python train.py --train_examples=73750 --image_size=64 --crop_scale_min=1 --horizontal_flip=false --activation="relu" --fused_qkv=false --layer_scale_init=0.1 --moe_every=1 --mixing="mixup" --beta2=0.95 --shampoo_beta=0.95 --precondition_frequency=32 --steps=10000 --batch_size=256 --weight_decay=0.2
Rows from block 11 of a small multi-label image tagger, named by matrix and row number. Rows with one number within an expert belong to one neuron, the router's apart. Each number is 200 + 30 x the weight over its row's rms, rounded and kept within 0 to 999. All counts start at 0.
Before each expert's rows are labels from the 100 images, of 14848, where the router gives the expert most weight on average: "strongest on" is what is common among them; "colour at peak" is the nearest of a few named colours to the mean colour under the peak. Only what is clearly more common there than usual is listed. The data: fractals drawn by 1,000 iterated function systems, in grey.
# router: router (model.blocks.11.mlp.router.weight, 8x192, trained with AdamW), inputs 96-191
# up: expert up (model.blocks.11.mlp.up, 8x96x192), inputs 96-191
# down: expert down (model.blocks.11.mlp.down, 8x192x96, transposed), outputs 96-191

# expert 6
strongest on: five maps
colour at peak: black
router.6,153,205,202,211,220,240,178,178,172,249,157,198,232,225,246,197,182,172,250,205,203,148,215,204,186,157,251,149,250,184,212,208,276,215,165,187,180,214,167,192,195,200,184,201,217,238,145,130,134,154,151,226,229,238,264,206,111,216,206,223,211,176,246,198,243,188,191,209,177,184,148,208,244,227,166,203,211,241,234,203,166,183,276,195,217,221,213,224,167,219,197,177,164,168,186,228
up.0,159,136,225,251,240,177,225,265,225,223,159,224,190,224,217,156,205,207,132,202,215,162,134,226,158,206,229,192,223,214,261,190,176,226,163,169,226,241,193,243,210,118,246,234,216,213,204,230,173,190,213,204,158,213,216,198,170,236,235,212,220,235,221,231,250,185,189,115,204,145,221,149,229,205,191,221,212,176,164,190,211,206,212,232,192,218,221,212,156,171,226,176,237,210,208,190
down.0,202,177,208,110,241,199,215,174,236,158,222,226,285,186,169,181,186,186,224,257,194,180,214,238,257,198,177,192,211,198,199,244,208,189,213,209,203,173,206,196,143,150,232,192,219,190,265,188,198,216,184,168,203,208,193,176,187,209,211,191,216,185,202,241,237,233,206,208,215,198,169,259,221,138,218,220,171,221,191,196,202,245,181,187,197,246,186,201,219,181,161,240,198,195,214,255
up.1,188,183,246,259,206,219,203,152,193,213,227,219,194,186,248,240,173,184,225,143,192,154,197,223,277,264,123,180,194,211,178,274,215,214,180,227,155,187,258,246,136,207,213,186,217,241,216,161,202,187,187,225,210,257,159,181,199,218,221,175,196,238,212,202,255,158,258,206,177,206,194,156,233,165,151,198,206,216,205,216,238,199,226,196,223,166,189,197,188,178,225,142,193,206,187,215
down.1,222,218,153,183,210,208,228,209,203,137,238,190,189,216,169,152,242,233,222,212,152,219,196,173,187,143,215,176,167,177,220,251,228,196,222,136,254,171,202,175,219,167,276,214,218,143,242,221,193,183,196,187,209,175,167,234,205,182,182,212,170,200,192,239,180,201,252,203,211,229,213,179,212,202,247,206,228,161,218,161,176,176,199,206,230,213,213,240,252,203,160,228,222,202,155,122

# expert 3
strongest on: dark on light
colour at peak: white
router.3,195,183,133,193,178,192,177,182,234,253,224,211,225,243,140,217,195,224,185,245,194,258,178,164,239,209,164,190,177,229,207,259,149,190,237,182,192,182,197,164,197,205,229,215,177,206,213,208,169,234,235,260,171,239,196,197,171,150,210,186,225,176,188,233,230,160,188,143,221,173,139,215,194,185,211,205,180,246,190,196,228,192,201,189,215,225,183,255,199,170,191,203,143,254,221,160
up.0,157,211,218,167,152,219,251,186,210,213,165,216,214,176,170,187,205,256,207,245,214,182,146,157,179,210,190,214,210,172,182,247,247,172,172,187,185,237,199,166,232,225,218,225,228,187,185,201,228,255,164,129,177,189,148,216,202,234,200,176,171,243,238,189,215,202,223,167,213,162,197,162,220,240,185,255,214,164,199,190,213,210,229,189,184,235,228,139,218,213,230,215,172,137,167,210
down.0,196,190,210,136,167,226,217,149,234,203,194,240,211,220,198,188,200,122,225,215,186,237,199,173,210,178,221,201,198,215,243,119,157,229,182,239,175,235,211,198,182,199,250,182,180,208,233,236,193,166,205,198,191,213,225,199,197,208,211,221,210,188,165,242,216,147,225,197,177,212,211,169,202,204,195,218,194,216,175,235,203,218,190,205,179,156,215,195,178,177,173,285,185,197,193,217
up.1,173,219,193,186,207,233,199,245,212,217,183,188,151,215,183,211,193,197,188,247,173,176,259,239,166,176,194,244,178,215,172,227,209,235,195,268,246,163,161,179,209,195,206,158,202,241,188,215,160,182,209,213,171,219,133,213,182,213,206,170,225,211,229,203,176,173,190,182,288,191,184,197,163,188,220,215,193,173,161,148,139,206,207,192,202,159,192,236,180,187,155,214,236,212,203,160
down.1,202,161,196,200,167,192,146,209,186,162,196,200,188,267,193,198,177,164,180,194,242,222,180,145,219,230,192,197,238,245,232,147,214,207,219,153,163,207,174,214,211,216,172,206,182,259,194,237,197,215,204,165,164,179,200,195,221,249,175,173,226,201,169,185,218,244,204,252,131,154,214,153,210,253,238,200,159,192,223,218,206,227,209,168,192,216,210,179,233,208,259,193,205,241,167,175

# expert 7
strongest on: two maps; sparse
colour at peak: black
router.7,175,259,246,198,175,207,204,251,267,178,231,196,201,222,195,242,197,195,195,195,181,223,153,239,201,178,153,157,195,168,192,258,166,138,247,194,178,211,185,178,191,206,160,179,187,230,175,204,173,194,168,206,201,245,210,203,202,218,243,209,229,220,155,237,160,163,170,259,159,202,204,166,197,220,180,173,149,268,196,184,242,248,182,196,216,211,243,152,227,164,215,252,238,218,211,154
up.0,202,219,227,253,169,165,201,264,170,205,170,195,234,175,233,204,249,182,253,169,214,214,261,214,204,194,196,241,174,172,240,221,196,162,184,229,189,146,239,162,209,175,184,211,261,175,131,204,231,198,203,182,187,234,240,143,221,184,156,216,183,235,246,205,173,200,223,206,173,149,182,274,184,181,166,221,149,227,165,239,180,229,258,188,200,167,172,207,160,226,174,219,177,250,199,233
down.0,243,160,195,186,221,211,223,233,232,189,207,218,185,162,208,186,209,174,200,202,223,162,209,222,157,185,194,246,224,201,68,134,266,223,193,206,215,242,203,174,199,211,210,217,202,221,153,152,210,238,207,206,245,195,152,164,186,214,281,198,176,173,168,212,211,138,189,201,226,230,228,218,185,177,216,139,222,216,219,229,210,215,159,205,176,196,214,167,197,168,185,251,169,211,194,173
up.1,173,185,205,238,202,233,196,192,219,201,227,163,151,222,210,207,199,270,232,209,176,180,244,204,242,236,169,142,194,148,212,206,230,258,196,259,194,132,189,186,161,197,161,172,215,216,182,193,182,194,184,205,223,228,172,164,199,230,268,233,186,248,225,158,130,248,268,209,207,244,185,214,197,194,217,205,233,223,220,246,217,190,224,243,152,205,208,243,193,152,181,216,205,187,170,213
down.1,188,243,191,199,193,252,206,252,185,224,127,230,241,208,161,222,234,200,205,223,201,185,199,162,150,171,187,256,185,230,171,222,199,187,200,174,219,258,192,235,208,227,208,157,138,154,253,179,203,192,196,198,188,182,204,253,178,190,106,170,225,200,190,208,173,191,152,203,272,232,197,179,232,212,179,196,245,174,219,197,201,220,194,168,248,198,229,207,179,159,227,173,199,198,155,215

# expert 2
strongest on: dense
colour at peak: grey
router.2,228,211,222,202,190,178,255,202,148,211,151,172,185,207,210,179,253,180,220,224,182,191,224,188,218,210,230,132,213,201,152,211,215,246,208,260,238,160,240,194,216,193,214,168,222,190,233,195,218,165,161,219,182,236,172,182,184,173,176,232,155,183,209,189,254,197,241,160,193,194,216,176,192,172,200,163,220,217,192,206,172,215,271,188,168,193,179,200,173,225,226,177,193,167,204,252
up.0,171,201,228,207,209,212,134,204,194,197,188,197,206,233,174,236,229,230,226,211,178,191,238,154,213,161,191,187,192,231,202,196,176,253,236,117,237,153,205,160,237,221,202,213,224,220,206,222,182,259,265,201,194,184,206,172,223,219,195,210,201,215,190,109,188,177,222,229,144,187,140,255,233,205,243,216,247,188,233,138,223,193,134,136,221,204,225,234,181,220,199,192,186,218,187,178
down.0,220,187,211,183,222,201,220,162,206,232,168,151,190,157,206,229,220,168,188,185,210,209,195,187,204,176,195,218,143,227,188,181,218,157,195,239,160,242,229,190,179,207,224,199,200,217,219,194,197,199,196,168,196,186,192,261,225,222,204,157,206,216,202,182,214,161,204,203,222,190,190,184,191,134,179,228,195,164,200,206,234,217,239,210,174,282,175,189,194,193,199,189,186,185,192,197
up.1,174,252,239,202,195,125,182,151,220,218,171,185,196,187,225,213,186,188,146,261,185,217,208,242,220,169,224,174,201,177,209,197,208,187,193,162,188,183,209,251,226,197,157,136,184,138,216,141,194,225,272,203,260,185,209,171,180,198,232,131,209,184,188,201,264,222,214,223,200,189,206,188,210,222,197,171,200,220,196,223,231,224,183,169,243,210,220,181,268,195,185,204,231,248,183,211
down.1,198,219,177,197,208,225,170,254,205,185,226,217,246,170,154,187,167,212,176,181,166,250,211,180,173,227,234,210,229,191,179,194,227,196,166,189,259,254,188,185,195,238,248,191,251,187,186,238,193,212,196,192,139,221,151,186,182,212,159,182,206,127,207,239,143,200,235,203,176,187,214,135,161,184,217,213,168,176,168,176,189,213,171,242,164,211,175,85,158,170,210,199,179,194,223,187

# expert 5
strongest on: five maps; dense
colour at peak: black
router.5,190,181,145,181,202,181,172,184,204,241,175,199,201,189,208,181,183,161,199,214,199,192,169,218,146,170,215,226,239,253,222,214,217,210,180,208,160,256,207,168,138,276,250,188,242,176,178,161,187,243,243,205,215,155,167,214,208,182,213,204,217,231,191,209,223,153,194,183,179,183,215,161,164,162,207,148,244,224,148,196,177,223,193,230,178,147,184,183,204,189,199,165,179,188,252,200
up.0,138,157,250,199,257,230,248,247,273,150,210,183,193,163,211,243,156,228,191,123,207,240,151,201,233,182,193,254,209,182,243,231,234,185,187,168,249,201,202,161,205,156,157,240,190,210,184,204,234,235,184,231,225,233,224,184,240,205,215,166,226,212,195,236,262,188,193,174,149,192,155,250,184,172,245,159,205,192,159,198,187,168,220,175,187,212,116,198,183,216,172,230,252,207,178,198
down.0,257,155,221,191,167,191,177,183,168,212,167,253,198,217,195,167,161,197,200,204,184,245,180,183,219,221,173,188,191,211,209,183,193,195,178,178,160,209,188,261,211,222,205,219,236,178,229,246,199,189,159,260,215,202,155,201,205,184,216,186,191,153,201,271,227,203,210,185,183,219,208,194,225,224,172,194,240,126,249,196,240,232,219,160,189,133,187,240,172,180,148,212,216,181,185,172
up.1,195,171,162,175,243,202,211,211,198,186,182,198,176,202,153,205,180,130,183,226,218,222,223,212,217,145,265,165,155,188,188,206,151,208,224,214,215,178,174,182,255,197,200,168,186,176,225,205,201,188,214,186,281,165,202,186,197,251,181,244,169,229,189,217,196,228,163,203,218,196,212,195,207,194,212,203,192,174,221,198,159,201,229,227,221,254,230,205,206,213,150,204,242,196,218,197
down.1,241,152,189,193,180,190,214,233,191,191,214,236,199,177,208,208,182,211,234,172,208,253,210,181,157,216,210,226,227,180,133,197,232,201,223,160,177,209,173,155,182,162,144,212,251,200,231,233,217,196,248,211,125,180,175,181,173,196,165,177,215,219,172,198,184,246,196,214,189,210,189,220,213,186,186,204,205,166,142,201,199,208,195,220,199,164,189,219,176,261,245,201,196,227,253,236

# expert 1
strongest on: three maps; dense
colour at peak: grey
router.1,161,192,171,215,193,216,172,173,204,216,188,191,184,252,212,190,217,195,215,194,168,207,202,185,138,197,228,230,171,223,151,169,197,184,199,170,238,244,231,204,218,200,219,225,133,197,221,238,236,192,235,177,163,212,192,228,215,216,162,207,206,247,216,178,184,223,174,179,246,182,218,238,195,203,190,193,256,160,218,204,208,179,190,178,226,157,189,231,167,247,195,219,190,215,190,226
up.0,219,206,188,240,137,181,220,228,177,246,204,207,170,150,195,175,244,242,188,169,232,182,216,176,200,198,175,248,204,209,299,224,232,200,176,188,184,229,220,231,156,188,204,224,217,188,225,237,204,195,208,178,244,202,169,237,223,196,191,147,259,200,233,203,185,158,219,207,160,244,181,260,164,175,180,161,195,205,159,144,169,174,212,231,204,200,228,176,224,185,236,171,203,203,132,184
down.0,234,231,203,239,255,174,209,180,245,233,180,204,191,231,236,189,156,191,206,214,186,127,200,193,217,210,192,203,185,197,162,165,159,177,198,172,157,198,163,199,207,170,191,225,227,209,161,171,201,172,193,204,187,152,194,219,199,179,153,190,161,145,169,146,244,217,129,165,168,220,215,196,197,196,188,168,267,246,206,184,140,195,235,189,227,216,168,198,137,231,203,193,171,157,213,195
up.1,134,256,156,157,243,158,222,158,219,187,196,192,226,150,161,209,250,215,240,202,160,201,190,173,220,221,136,178,152,207,178,182,200,184,221,225,178,168,229,229,172,168,192,219,165,192,219,222,190,183,196,221,203,199,214,254,262,230,177,221,208,163,202,184,168,149,212,200,192,187,204,204,224,212,202,210,159,150,214,168,224,207,233,218,177,214,167,224,222,199,221,229,250,239,175,201
down.1,220,175,245,178,153,205,187,172,186,186,199,189,206,184,255,196,221,193,203,196,204,231,241,234,235,245,241,186,222,139,204,171,248,184,245,170,192,148,165,173,187,195,201,192,195,217,190,174,195,212,157,183,211,249,178,165,188,209,232,160,238,244,189,173,215,256,190,160,213,231,230,166,211,239,217,167,190,252,212,154,171,224,151,217,184,199,238,167,194,205,219,184,195,254,213,212